Weights of a small sound classifier: 4.26M parameters, waveform 16khz input.
Rows from block 2 of a small sound classifier, named by matrix and row number. Each number is 128 + 32 x the weight over its row's rms, rounded and kept within 0 to 255. All counts start at 0. Numbers have three digits each.
After each channel's rows are labels from the 100 clips, of 14848, where the channel reaches its highest value: "strongest on" is what is common among them. Only what is clearly more common there than usual is listed. The data: babble in 24 made-up languages, each with its own sounds, syllables and stress or tones, from a formant synthesiser.
# conv: width-3 conv, dilation 2 (model.blocks.2.conv.weight, 384x384x3, each kernel summed), inputs 192-287

conv.300:168151104175130134138151116116207092108209139133158072130092147090074132152101149153064106137098140138132116126126099092075114117132119113179142136115091128136109131033127202151101180151150147176067081180118147137112126095128086152108157173123088171108137208168165105091164139098136143145
strongest on: clipping

conv.298:127118089168180112112120136075121076116053106122099133101123179148162097153088126101035095163098128108103073111122147094158152118175150108098113138077122080091165151099122159169119089114117122132107141132153138166131115106127125123180129115177126082099089118125107088166168091157072129158
strongest on: voice: high voice; clipping

conv.186:140114123143115090133125081174091133079132131137115105184107187102087169162092134160213133188134137124161169083128134103093154103165101113136142096128118144151169196103115102147088107146122075122142119104132134083127129129169094147078087157196171015113185085128133116053084092141135131077
strongest on: voice: deep voice; clipping

conv.297:063133159112172149111122154118111200046131129084125112083166127125149123144169157074129170100153065087096130132114093112068126059118100123167131086143130186102117101139154088161115140088106077141108121085118104101063096159106139124155160124166130106151075085186138086123112107065100108149
strongest on: clipping; voice: low voice

conv.264:124128119154044135109155151094106078104138164128116124140121107122076162139172149075158163077151037147140124151133149195156123128145095070146147126102109139168142143093185108168159081069080130082152126101144141099133137128165131104143143201107156163056132120126097100108141124097128077122
strongest on: voice: child-like voice

conv.222:060176124129117103119101103136129139175115165061104135114116112145099247129117136064125115099132132162091111132116096103116122105177104128069128076116124029143122156120094200136094179138112132152131127085156086131079194108111152135078118125113122191106060089145152105173101135126118121146
strongest on: voice: high voice; clipping

conv.62:105088126151103202154082158097146151186118096154204156050132162108110083125170106111124103087131115085105156174116075141100116094144093113167129072108087091141095094074184109117121148129102161109107116131206128160149097142124143150114135119116175123150116125086128133129126106108107092107
strongest on: voice: high voice; clipping

conv.159:126151141117171090168152105108114131077120130098183135159088194215136159108098141125079169124127148163204095147128132091173160117148123119081140144151116083138150123148089138172106106159144127102181114181087118176153150080095091135166166142107131141115108147068096107076105115095120129077
strongest on: clipping

conv.97:154179104177200098137148119086118115092150059172108157098173112122135167135148095081088141148120115075076134090124114142130072103087107082130126110058080139139151161161051155164076096105136095140116149104132115062137151131151128114119162076118169137119164131140086123139157132124182089159
strongest on: voice: child-like voice; clipping

conv.4:130094100164172102131093140212125134103157145157137112097073110064125142125095111141116075160146142122053155074091117108159113125113146170130123079149106158091118097092126117104115130093186133096096145069084114106077135183168038178181123096154183117108070144163083092075149135116172100165
strongest on: voice: high voice; clipping

conv.289:069114169096129135113103111096139119122132099066075205126100198053119138128190190137096098166115113110112117046128177132159110122131079121151089146128108096135113124137109067188134094090135113093131165130140112169071140166141190120103144155083072125157171148172099130129125127156087146154
strongest on: clipping; voice: deep voice

conv.279:118123112166096145121114153111127094094088097123127139157114179168125095107176118078127149147167110097123144127114089071137096129159153050158124160079181135066138141085091069133135110106073162151078107078154163124123061103156115103131157066098146153110165135086097117181076114156133102219
strongest on: voice: child-like voice; clipping

conv.191:083154109192101107139101099102114219117136139167130123162097147123157110108188172065050107191121178142110113093122085118142137126137098110124131121075137126146113119075044121136108083102142112167054131130119046067145108185122100129088094116101140113079067123126143130140139179051091084112
strongest on: voice: child-like voice; clipping

conv.341:191106165055117122118088047154161159116154116094185085100138042119088119084133098128137087125164151153103102064056097112107139138173099179120108105151135046098088061123128113132109164175093128137120131130114140112118115121097156086182110097115135118076111103175139108147133110158114137124
strongest on: clipping

conv.130:118117160177176153101141126117116128177161068125128137163156166110138104115146104117093168086109100161096073168132167147120209115117115153111125098130145119150096164152152137124102143100113146135080045127094131112141182078092131105159082024155179083189098139136186094136125137146053188142
strongest on: clipping

conv.334:100128135088108144120120102113175255203125099120137157118171074123109111113169186139131104141158170110116156123118099084087137127135095140129142128176173077091086162180133164135141217138140112122127164158072078105112049126141099100078133129153129118108092118153105131118136096179123168157
strongest on: prosody: tones; voice: deep voice; clipping

conv.156:107111160071130054153146123138123150144106152115126100129141072155100103132112146055101110094118136099084080146127119163111164123157164161114136102139137049176125139123185115159104162067097170124110112111136120151110099146161094099169151151080147068119135147076152144164111166101117115128
strongest on: voice: low voice; clipping

conv.54:081091125106095152086133189102125123081124118093081181127105193154160118099081124118130121115113110165152145073173164081122220140181175101097119163097163133086109090137108130060152078096149105134131152100110099144119166181086074097088106115150126154140164131144089122099153132137111122139
strongest on: voice: high voice; clipping

conv.225:146086154115144139110099148126053159097098098108189079088100158184143101136162125156119131134097166177145140091146089135083090131073133118149150099195156111089103140094187165104133142162167165117062108099113142120126119092161086156121101102138167123119209171111093135105174083078125139065
strongest on: clipping

conv.29:140169139095128119090091123139156204144124074112124119130128146085164140143180149037078113118105128201147170072150135154085132114101131148098191095095168126162125157097067105077124155119021195131099140127109093100137112174177140064205063141112113145138118053096126087121117167137194147126
strongest on: clipping

conv.67:068185133145119168134122207144124140087119106130159161169092107141180118132067126162168108136147106077129138135102154134154088109159121080134068127137122102079117107160077138099125105172142113139125142096173121130104165101155116156088104124098156142117181191132075147148153147107104138085
strongest on: voice: deep voice; clipping

conv.9:110083094145110096097141121094162122160130111097081135183061155063144158165105104135142140132089085127149104100107196116119096150148122098128161119121109139095119049072084112165146091136114134111098205159130161142169136153107122113082135028133135147138096127122165129087149122147129130104
strongest on: voice: high voice; clipping

conv.3:153133121170162148109143104091122115149175177168118135158115167101136152213132161196146137152172113139087125100167149146135137090158172065125110184127085140120142133104103111115129132107146103165159130132097096148148099057109141113121100108148090169164113149106181116174198128064171115147
strongest on: clipping

conv.325:149167113094099135107177147114146156169141105188158180090155110099081095129144086104192104114093154127081147124146198063189109138177153101087139164107121127111081121152102048172151095145138093075149132146181156179140116139134091147125129127142151118111172141174121165107125094113104170119
strongest on: voice: high voice; clipping

conv.58:116101106124099182135154137121133125112121124211145189134083152093123157087194116088079100114152195125150120137050126162112139095140083167173127088108164089137104137136094127175131136063142115101171126127114117194114160167155082117142124110133034108146175162099144131091101129167093104120
strongest on: voice: high voice; clipping

conv.371:040105105154034154102179096089119126103134153118149148126150114119168105088055127065096124112136129115164173161139121131110079122151079174079119191147114113077138164120114052098181108078142136125128147093080123126157154123101230103128090133182077063125108163133141113139139095107086126132
strongest on: voice: deep voice; clipping

conv.333:057105120164142157113107125098127104098080096140172102129062155135119143100119117139075126169121161129112168155066122140080113175136145205113113112099171137115116158077113129138100110114167102071157117159158108110087110096122083115153089089144149110106119159140202133150125128094156153127
strongest on: voice: high voice; clipping; thin (high-pass)

conv.369:140115143163144093125150164138134122134069130187114150105080161123123098074110091093099122107119123089129130157122132056154083119161122155155095111123205095140107101107098074117158069117111118103086056149142134202135098122125117152092134090126114074079181175151080155120171108193124130228
strongest on: voice: high voice; clipping

conv.383:087138108128111136125112130081140141155141131110142112100057102111112138128135059058070095109081164126170079093047111121131101113136130170084119088134178089164139108074140132139119119114138208124089159103134149109093111147075068090134125144115139090081130163148135136105117081101112098167
strongest on: clipping

conv.247:162102122114154089206076079115128128175100115118081121129168119153088099137168153132082170096092158214125068090091108143099127080119151148129129126134113146040183130153110124144118170121125185111158107106159111115125109142093125025167159146170127092089158103091169202113109107123086112124
strongest on: clipping

conv.154:161147187119036124168109160179192127170126125139151114153105119080124127116143069132171104129100150100099111115116114160141163124086122079155124086101168132119106115090140158119093155153178156098066089119153112104108095130133148107183123096167109150120206158128161116082131159138119081090
strongest on: clipping

conv.295:193135158098090120122119205127086063154163144103128115151191102160096144164091139142119099064101162156101108132146137151131134114166102109151121129150143071112061123144087167100146109109139131084108097127166119103126167116133189126140132073150009113113190149123148119108110202101133107108
strongest on: clipping

conv.5:091140120218114094153090132137216139133116080127109101113146108086115108062061131106099087134132138173088132144180129146143111079077163125060186086100069112138107107197164167138137178167106129194128138194118118148141054123120128165100124094183164155142113086067136163098106151105138112119
strongest on: clipping

conv.345:130151131137162149053116091156136095116137115137124123157123155157118173152123077162080092176075104191107117070086143148159100174106104116117156128059175080135140132069118143130122133132160155154188110109128105092130109116135135177206174104156129101188078193162118121097111169120141141154
strongest on: voice: high voice; clipping

conv.322:123130166162172118150149117132088134064133170173156168140116050123117107125141111153110088140127160119174165133173097170165168162163182146122120113110147063138172166129155197093077130154107124169165073112153146123110140126070143059128136076096100112109201132134140142161104068131132174081
strongest on: clipping

conv.265:124125193146161126157159075172165120169087153153102134138112075077170146089156161067174101147173211104124145065111034149100152149171172172161143116150132113111123074177113160093126143091152174103084171088104151169090099095100166092152072157133067162150136100146155075094100073167121130115
strongest on: voice: low voice; clipping

conv.267:094103109129177126097104111114116128173158074181118128143124112155139126129181132132090162178134122137129117113166074155159151180095119084148135168132111170158186096067162126108158122133046136135116136090096101152122162182119172095120089148174141105184158089132167136102111142145128164130
strongest on: clipping

conv.92:106155140138161068149189104082137133125100128143163087089126146103128150101081130123123133109143118168135089116118080133123118126152174064181138113110113073155123107126053140131131058115111131128215094085154089199086054101135151112157139158115139099174101096132101096112118105129122073173
strongest on: voice: child-like voice; clipping

conv.263:179108129126121184108130191120108134088106139168138154136091127181115154106134067115087119158125166191119137129127180110054161091112156167104116122110109056163152106131105099159143143093113113144080100079162142100151128110126107139096175161154137119121158115170115110090120136163123132128
strongest on: voice: high voice; clipping

conv.51:148171119121109126108097084080164146121042079147110115142136145054121110109139152089146119141094155074125109120086212131147115138116146116158174070159110103075109104137063176134093137107123176167203172106125127104092145125141154241142142159126115070194143123133142164153161117145187180151
strongest on: voice: high voice; clipping

conv.327:157125108114087156127178116157131182105133143110134129097090072163146121120116110111081164113174132188140114122080123137123171117136123097065091083152100105160089185137140143146107116118155076110148151128088143128075109148179199141123143131107055100108121146050156120114126084154070151108
strongest on: voice: high voice; clipping

conv.46:131110151141094112154072103180120069140094115135088129165169091071112103101066113115077135112237147145115121174101104134055169149103135103113127093090143171076105083144151115122101129148136082100203144179184111176076089079145163155145117061100092135092107140061083109124148091165134131073
strongest on: voice: high voice; clipping

conv.82:144181140139129106112104082069071166183143111140134180134120174084131120136097171220134105148178135140110146102134199145150133098142092126137092107132129155086157106079158146145200079107109116093101111109114134154093142108131134149097073127045127115153060101129149139078111138097153147130
strongest on: voice: high voice; clipping

conv.194:141149167069171075131091138164115117102147137119145130137147130140117128109132150132127122069141109195113106135159177111158090136122134128102118063162111096094104063124118136146087107085135133143087094097131104120103098137095185129145143036133098137136118059082127141137088104136100106122
strongest on: voice: child-like voice; clipping

conv.251:113106168080143117135164136141095139106125086173103096163128209102142137136065128135138072131136099128115130120150117130129112090115122109113103121177126105080086128128073109100172134132110137119080123083179112089148121153108100092139172151125080103080129114083107116136125192077109142089
strongest on: voice: deep voice; clipping

conv.229:133135093093105077089120098123128123125176165116128106116141162075158148163190128167145098105105116101087111121106203135143133128133100117102115115147126108125142159083131066176151076100180115102144162097105142125143159133124173090127109079150093137075100090147084171129149170108131168074
strongest on: voice: deep voice; clipping

conv.210:200150177113126151101082118150112081128129112072122121116115168135111132146121139136164184129125152144106093113142144141158105082135169138153064112146125135076140108040134110177135132170072185181099102133148107065154199078095136173169103162125120157104149122164102143140053161110155139152
strongest on: voice: deep voice; clipping

conv.158:159153145084087168081107120034159095130184188131165112069132086145124065127144103095146148087110139131192136162150123094136084126132114086129133148165090100151141191090126186109184118116143071171172100166103111148178114127116070121121095176155144153129173162072151135135173169102111166179
strongest on: clipping

conv.196:092131111151134140086127147136188107071124072097135151141086174118142087148105121147115159072136081207102094088067137116160201120110131172120120118136133101127123125091160152164158089144145137093119150100117131096135084139143140114109174039162105118072195152134148139154156160112116121089
strongest on: clipping

conv.81:147161142145188125103173144082058177129152133165139088108112154176125127114138171100095097136120086149119162094110099146124122127049076177128144104133144106092129096074117114122159129141117087124060099121142132144143105123130104118102170093127129162173158165165127109163132152090138150131
strongest on: clipping

conv.138:086116144151120143183169104074084102131065140104075142186110182130142101124167139148075088106149166083103105082114131148148151082198118103120089096075105098195128138097129116122143157098087194159110219075190093169166110103111156128107075093102134141146207121106147132148107098139116116166
strongest on: clipping

conv.72:149135139134179059139136149115134050143150166149075113106152106148117139150121139057104131065058163175106177122143098154101126152096115117112159103053163115118087125147097107085116134116150140095127133169092068137088130162145184135126114140101129090172129092091109103146099149106170109126
strongest on: clipping

conv.77:133159083213096121136162115065111086103101151112141100142167151110094117098065121143133174063095088129104155120133174162127165080112141159063091131154144183197180109106143139158176106070147130104117159106139147112126132175157137150129114163138118169102068155138113096153118141129105131153
strongest on: voice: deep voice; clipping

conv.244:151108136155095178156076126136075087154175145089128152189090150126145096122168099202076146063155149110099124141138114121194138128123148162113135136059111119083134074106092070106088128170109123155125175136103104122196132119148144177159134144166140127127122134103139180114164107171132070095
strongest on: clipping; voice: high voice; /ɪ/

conv.60:163085083130189119140093138110118221075146173125104097131090128118171167079122165132164122175076154153136113199113073125125121112159095088141138106162097104133146134110183112118109161123146141134163123076129105103122151119150105135120131138097150136134112107147103127104160182133130089118
strongest on: voice: deep voice; clipping

conv.347:140162202150123095157104109156162132069087121109125142105116119158172127074105174156153110191108139176163200109088111123106192099113140129116148138162117105141114205132120139091161191082152160128111097137207156121158086081155085133098081156087140121115073161102147119206094144106124089178
strongest on: voice: deep voice; clipping

conv.37:148103116193108144105114103153128148099058118121109125114117091137094122165175139144056130150106065124091150158102120125153098132120167127124096208082118095087133138141131102123120098131108138164093168096157113146208162109144175087076118083137138106149159149143196141116136094128108104092
strongest on: voice: child-like voice; clipping

conv.212:136156134151096151105069140116127116124097083089158120110117209141142128099174115157119146136061158104111162186106130123129128159132118135109106190059156087111109185109097107135111133096185119143195067102176114142116164107105128131147114104101127074135094149167158134111102095106053142080
strongest on: voice: deep voice; clipping; thin (high-pass)

conv.276:134136090063105117158102128132155132106119112143147092154136096126158086116159127145130086093152112146113142106097116110156147101182158123157142116046098100177091150110085049135135094132127170113110193120136142088150127118107133108111141101159111115094067118174123168140130145108132122196
strongest on: voice: high voice; clipping

conv.127:092141132135088112153158122113155154145108157146126145162131128194155122123208112155143135066134164094120125113141150159138074097129113131096125188121105120118145117159157081118162143142103177134104151059180076162132085134057165092065147180145094106134174183091082182146075133120141105109
strongest on: clipping

conv.91:103150101134127135111119138161110090099140116076096126094159107080165138105082134102109134172209150142160119107129097081091132138154082159122126181131088150166137125117094114170172141101131117103130119121164084132129142133110200129066143172151128171107092099061088163121097118031125136136
strongest on: voice: child-like voice

conv.331:100107034101111133145092133138158035086185145115101160093141186131129123078103122126113170145098107131176113175121163119111055118113148137150165091149099104130153075137115067144199165095102104124132150123098135155150155155162182194121106144142103161098124117166101133116120127152159117176
strongest on: voice: deep voice; clipping

conv.305:119124147171110112159128150084130204191131054144124161070104102109137082118149137155161142074108110079141145106174102088154118108103152084101099066113151111116132172076136129105129135137103130169134195110139134151091097148069154134086068113117085130147127119112145107115129110139080098150
strongest on: clipping

conv.204:075097146076113099097123105100097147132149150107174172088147120123067190142113090111093132192096148102117155185157101192107106191134124205124080164122173120143154080081068121159177147085129161119149102051077141153122099106131080098064153177126186116086132136122158101127095141122066103117
strongest on: voice: deep voice; clipping

conv.165:158152151149090101123161153155166051180155118116158162141110120115075157113097129151128096117123172088095163129171123148146088135140146104097159180160107066070115132080095129084165139108131116145127072040168166158096121169112165123155113113153132118049130161146150124134218183168173151115
strongest on: clipping

conv.40:105156144140147095141116113133174145112197140115139142108123091151169165103077088124120149138132079158180127137118145198133114140134147098096162183000109108128093079114156072112057086116164109099157102128112094107088167110134126189084120116110102182171126128129126123087149127212113091099
strongest on: voice: deep voice; clipping

conv.365:131147110109090111138122125118119099145133160147116139111123086219079145120150186110115102112137117128094116097144154153144135136143184071116179119176094180123112105103060108119134147106065112130114112102180207095146152107134130111139147196142127152151133098147138081114127103136067119134
strongest on: voice: low voice; clipping

conv.23:111165147025183126115142146102158184151153093053127122084128128129091129116133121163114127083071136100173113132106169102112161089139117171128096138143167138203189160119145129143192128091114183112163106174143083064143125153152114101086108098144153083086163118156092159127123194146134130156
strongest on: clipping

conv.330:123119101171146121051138113135165081094108113131136162160099138130117149084095122100080210136105114070098145097140156068156034164100153111125134134117120137081129126093132110147155032186130090156116099136122156157138126082133146140132172123172156100161164151086122139105124080128090095172
strongest on: voice: child-like voice; clipping

conv.374:126148117109153108139075162089101080117162113099140196145122124151141113070098048118126167157132115072167143087137138141124085152135119158114170186106128171124113080114136187127067140122149132178094093166149126061121146130094156127167114077117131114062138136158150150130139165179141112123
strongest on: voice: deep voice; clipping

conv.103:149144123114114158088181112101138142105096086180108128120146161072153168100138175110132165108165066144082111120086131070118099121149156103091124184205093099084120117177126078126185152122089140146135190114144144120096119073168094126066111111042127138105135141092139096135139123158115156158
strongest on: voice: deep voice; clipping

conv.95:140114134071167082187129130132106113112118131127127146123162140121120073115104143098123160137125148140124171085130111137156081099124164084090186130179105123098107151108114186180144130100136158192132151070126109114085179104148112163112107099102098140101153052092126162123081138141150101135
strongest on: voice: child-like voice; clipping; /s/

conv.277:065106128158144120090160141109150114111072135098106122054112096150114155099160170172127156106110117158142136159157096127115108120156166119060149107133144145111118159089085070124130069079068137119164154155108124093173168122136132128086156107118098137133174167071196089099127125171159099171
strongest on: voice: child-like voice; clipping

conv.12:131117106173119127113142103082137128123134086149104112096176090140119137130143090062087134148100132149139149103116155137130099106157084057128153099148097100121134154113110114181078186147131123161111130135070151101132156127170112133100157186104172162127053028150109151191132167093092135147
strongest on: clipping

conv.282:096170163094022127171100100134130164104148120132147118133122155149116144075165174091097082156110169079106190109157138169166101166140124128107115086133102171098149120144114150127150165105127165108045089109067061108100112123078114157166130127086107101124063138146113101124108099117118126137
strongest on: voice: deep voice; clipping

conv.343:147154129106064124118145161149123195122104093162148137115074135155118156116197118176174110078061112132111082108143135096162099101134133121123076098120146078159104138104116117147121081126151169101161125099094135198131101129170097131133128148176132134123055133104084095152104133142085133118
strongest on: voice: high voice; clipping

conv.80:108102128122134091159108134101094156177117117112095139096097061097095186119145153166138129100194098122109148117202100152116168073157197120162149160135105164070120127116147141152119073117173092123071136127111112128101134118172078138169082164107188111127080140122054146090152172119134144108
strongest on: voice: high voice; clipping

conv.235:148149149144134176164135141132081096124119120158094134056076135114121157073110099141118193110141140120120151099135110121176077097117121152106179107155176153141154162116173085126148138179143163069111079133170161136048162140118119103101103126088088098080155083134155112105120111145125139080
strongest on: voice: high voice; clipping

conv.349:146139101123108099188113107146151183136103102093124110097128171077117128138169096101109142112104078095129165091140150152090140137130089151116139170094123130177152114118111073150150217127144162099075094091107124157153175096173154189135045155082153144154079071163119088147119132144145149135
strongest on: clipping

conv.7:138141179148140141163124157162131126153061112152112128105110166113224154121210089083102105152147169122118140106080126159118081143117119143114166124126141080159090151092076182127144179102121170102133138123091123109137164132126078138120136110073124092149068119069124106160118157140155118094
strongest on: voice: high voice; clipping

conv.254:116103123137116120066099161111161195137128069130125130132182123102114098155137155150122069083100154103103155063123109145118159134154131103124138124140129127096113114129075154111137102117114069139106180149138107118048141155154132148112104120182158118094125083121123146096126075144138127064
strongest on: clipping

conv.17:143120054182114161145161129110078146133093164117123109144057163140172105093098102112030120132160108080126128162127145106126106143113117114128096143094124098107148125106068071075151077081138119118091149167168100138094078108129096082111116147109152124131155105118180111126183134146136097188
strongest on: voice: high voice; clipping

conv.78:069129106134165140106131210159112163060138146151099109145150109108155106104128123141078175092124109093116127062044098104084021101088106109078162086153100119041136111135181119078069053089141089148119143097142176145172117188136135149168140089123130141152094175139124089144116134131136022198
strongest on: voice: child-like voice; clipping; /ɑ/

conv.304:107151142100161096150154150129169096102077122127119063126143069162123139069106155118135162080115086145143126124121163124150144126072119099127147125126138098161100124126108098134119095217106102161111181074135128114122133118177132141123142105131088170128185115120160085118091104077140100128
strongest on: voice: child-like voice; clipping

conv.233:124119067139122058093159125115129137123124064151128099073128105178135116149181098166129078082147172138095077169079127150072205098136105147090121074121143090165106123137084080135147117118099131115117114140112131146108050145040162054116105123137131114130141185124145155095188092134104106136
strongest on: voice: child-like voice; clipping

conv.0:132153080121104114108139098091098068073126137083171127157084101123091129089092102140059080165181131076176156095089183132152134115121078142172119167131106111134115124110090164064133050124136119122112096123139145101123171125125113133037122162154143115099165129147188112122139118160056124051
strongest on: voice: high voice; clipping

conv.344:179166133076137132071161081144170074137195111130095107116100157167119092082130117163152119083138158139152133122118145127151076186148139126086140176107134147128137073168081109127155092152103162116111119084093094142147090185172113112081162086130085146120192079116089121169102157115099164132
strongest on: voice: deep voice; clipping

conv.350:093144133071130104096086126102125118119168157063158086171122214141072090081156096110087112139143122108199116183116131149182146127182136150104154080091142087128153148115133141130123148104106115102110148213111128115151165152152162124118092069135085142119059125149116116118125134121182150085
strongest on: clipping; voice: deep voice

conv.336:132164146109139144106048132096121127096096136115127162130102159142099074131152147191147105142147098123112161161123111118147162125164136141085154159114144149145190097091122181129171116070154143102152130153070131191107092131188083090099061136128086138081116143157152109146136104148146094129
strongest on: clipping; voice: deep voice

conv.185:116136112066129123132113124133116160140080102087144102110168117053105116115163115186129095072165093067122115157144136114120149092171096184129119194137170093101114173133144078088147106124114141145135123153144128187146109144087124122093125133164120154155086079196121132125134086131141087113
strongest on: voice: high voice; clipping

conv.278:103119059160117144106193162143205174098137158104100190097112073134158107175162098114145129119097112124128194104124154097125160104070165184135124159098196131063101080080134108158104074104150102110115140140116146081133141127167124129143175120109120088064103127120119135190171087123069153151
strongest on: voice: high voice; clipping

conv.252:172111125137118143108170118102114096065179109178153118130086151135125164124101128144116176108167161151198117111071134158188099167170162136119135122113108092179206165083025124123138115161165113126095100149088106090125145101082106117169101077144156147130137123094128154137088184162125129119
strongest on: voice: high voice; clipping